config.yaml
encoder_arch: "preact_resnet"
model: "image captioner"
dataset: "drawn human figures in many poses"
train_examples: 195000
image_size: 64
crop_scale_min: 0.8
horizontal_flip: false
translate: 0.12
tokenizer: "word"
vocab_size: 44
encoder_norm: "batchnorm"
encoder_activation: "gelu"
encoder_channel_attention: "eca"
encoder_drop_path: 0.1
encoder_depths: [4, 4, 4, 4]
encoder_kernel_size: 3
encoder_stem: "single"
encoder_avg_pool_shortcut: false
encoder_widths: [48, 80, 144, 256]
fusion: "prefix"
decoder_width: 128
decoder_layers: 8
decoder_norm: "layernorm"
decoder_norm_position: "pre"
decoder_activation: "gelu"
decoder_mlp_ratio: 4
decoder_head_dim: 16
decoder_fused_qkv: false
decoder_bias: "none"
decoder_qk_norm: false
decoder_parallel_block: false
decoder_inner_norm: false
decoder_drop_path: 0.15
decoder_positions: "learned"
decoder_prefix_bidirectional: true
decoder_connector: "mlp"
decoder_tie_embeddings: false
init: "lecun_normal"
residual_init: "zero_last"
optimizer: "soap"
beta2: 0.95
learning_rate: 0.0023
beta1: 0.9
shampoo_beta: 0.95
eps: 1e-08
precondition_frequency: 32
max_precond_dim: 512
one_sided: false
adamw_lr_other_params: 0.0024
max_grad_norm: 5.0
max_steps: 5200
batch_size: 384
epochs: 10.2
lr_schedule: "poly"
final_lr_fraction: 0
warmup_steps: 520
weight_decay: 0.1
adamw_weight_decay_other_params: 0.05
Rows from block 11 of the image encoder of a small image captioner, named by matrix and row number. Rows with one number belong to one channel. Each number is 128 + 32 x the weight over its row's rms, rounded and kept within 0 to 255. All counts start at 0. Numbers have three digits each.
Before each channel's rows are labels from the 100 images, of 14848, where the channel reaches its highest value: "strongest on" is what is common among them. Only what is clearly more common there than usual is listed. The data: drawn human figures in many poses. In brackets: how many of the 100.
# convs0: first 3x3 conv (encoder.blocks.11.convs.0.weight, 144x144x3x3, each kernel summed), inputs 72-143
# convs1: second 3x3 conv (encoder.blocks.11.convs.1.weight, 144x144x3x3, transposed, each kernel summed), outputs 72-143

strongest on: white trousers (58); white top (43); lying (28)
convs0.46:093165126135131134179166118152062101154122087159123098146170150135110105153135172150167108115174122162115157077147116092088138172073093124133099170089165200158114176115162079151166188110139165077133152110110094092080
convs1.46:088135096092136133177170148183151181120141181135204136137159190148193158170094127116131135160127146168112162118107166175109125186157083110124164107125134081169138163089164148119119123185150113102146130160098107126152

strongest on: black trousers (60); blue trousers (29)
convs0.38:153121136149162049081061090088128171112103108135165115093158165118097104100130111134119165121124113114102120112179103154113131089143154062137097161129144125149180145143141121088095118089086112106195124163106081144103
convs1.38:089187111077088116102174163107136160133104105161144143123116114103192111065153147142131116097084079076099114158152083101051147134138112153084124160077121157153104108093129100142102102118118097073169163037096105087137

strongest on: green trousers (30)
convs0.45:111099132139132126165114105186196093146078112116137152131112100081164193130104142137161132145116131128126109109127143115084091141114196123136135078154141150116101108167105139167164177034068172085153128132121107199079
convs1.45:102093164168211193169155129109160113096154105119116150131148030132126153057125141126147169138111084170144107165130178156153136166138155082162116141144147133178136153090165153119146165108136048105133166092205111133178

strongest on: black trousers (71); black top (34)
convs0.76:117105128054071116096112106161106068145102117138111123110099121100099110176138118094149136153117144174159110091142132140142177153150180117150054139097148116131116090108119136095058135165113139120127066121167125112179
convs1.76:109116141158135155060187101152082105137116154061140104174103127104105152117104115113160112136118096119093173120112069160111122123092029155104170118133128136171130193149143182140040147169124133137125132178164166164084

strongest on: green trousers (96); squatting (26)
convs0.89:101096136125194108117098183144083126126124127133168087136128140108112159171122139092141143113094170165075132138057070155145128149110113115113146087102219198168124142102143149168139080175117108068129129191182133138126
convs1.89:136179122145131110160168127128105154104151099116161107103120130130098126137159221121096121158164090131156165147166182201160152150100121113113135166150158103141169213087219150057130147096122153082136150141200185138151

strongest on: white trousers (72)
convs0.59:181159089103081154093109126119105048151194139135118152114092096085082152138144111141149167159112131131100130083067135110077110086136070080130094164105169083137093102137168130130128124137148154114127138053125096092103
convs1.59:159172150121117132181068150153121104187166128120147158147157138154099134092113122117100083049103104191112173126102145152195120111133130183161105162116139111125095148126126120201165141115096130107137209096113110095137

strongest on: walking (69)
convs0.84:115103170093133131129190075169167132153173158119104134092102137047101203143143171159129129158091140139157148141135159116181031163125215060110100144133060094085166102143108105132096125125096078072146145104116109118159
convs1.84:180071157122082144105114145095185093107098155138100088057115133134081174193094140127165146090162093151159129160121097082145130127128176104173127112138085115130157149133137137141125127091152182136175079171030128175110

strongest on: white trousers (64); white top (37)
convs0.117:128112152127088133111149121199081083181146150181110116080153161120081147122112078201151091124194129130135131092087121104078131122097081096113167158160095140143134127107150084105138199127127114091138109161127116107162
convs1.117:098127121104128132155131109201138148124123114127130140099129186145091150133113128098126156168124157217137111132112109183100110158151027152103157132125154100184150174127125115153083096157133169111106184125098133082114

strongest on: white trousers (38); sitting (35); lunging (33)
convs0.126:074080151098117088127073130138151130142105073144139065084130114127148135151149171131133126149152120120116102058149172070135139156166132056097133113126111164174085141163120150089074154170123222140160121133136099101175
convs1.126:100153085074150100140120125137126140172151102174188075126158143177161120122097179104177088148111117087125099094154119114131146187162121098074114105158084177159101127134151198134153153151101136139115106129135125146086

strongest on: green trousers (57); squatting (44); green top (40)
convs0.81:092082086130174106141092132141116143199097123160101054121132121171095089125153140173188020131106163112111096103099144120106123163137121113134183087209172100118093112109113080164089122118123118072149130104158141092087
convs1.81:070167070134146156128120127109135185154133062163086174104116071067075078117119163127167063136109102158121152134093138089114126128131160098159113157128087091160069118115153107135140067150091141128128144145161095181160

strongest on: walking (65)
convs0.3:124142128133147125146197107120096094188142119159114097136129150098144139149111142059142149153178169118205097130166121096101107136165186069112136100184191072161071137192058101119134088103121149146113118132130102150118
convs1.3:086036136067137130127088152102173181173119133141103142105070088092147191158133110171162166159162165164128135095147138090140141153183135109146073134141139129178169093187116139128103111090093127134147083164099138171097

strongest on: walking (53); pink top (27)
convs0.10:156152150156071162182143098097117115054139119137139134158119074144166104073080138117113099128118153111110168152113149123104092179170100100176149136123161154140136191097166114111161125174113110149138112157116155205072
convs1.10:064176154101113141147161140116154090122096158178124110139169131191118061062078167107205187177144143141170163171133124073170158143092084140153155157153088132106051138124161149130123097116120153119176147162094142215107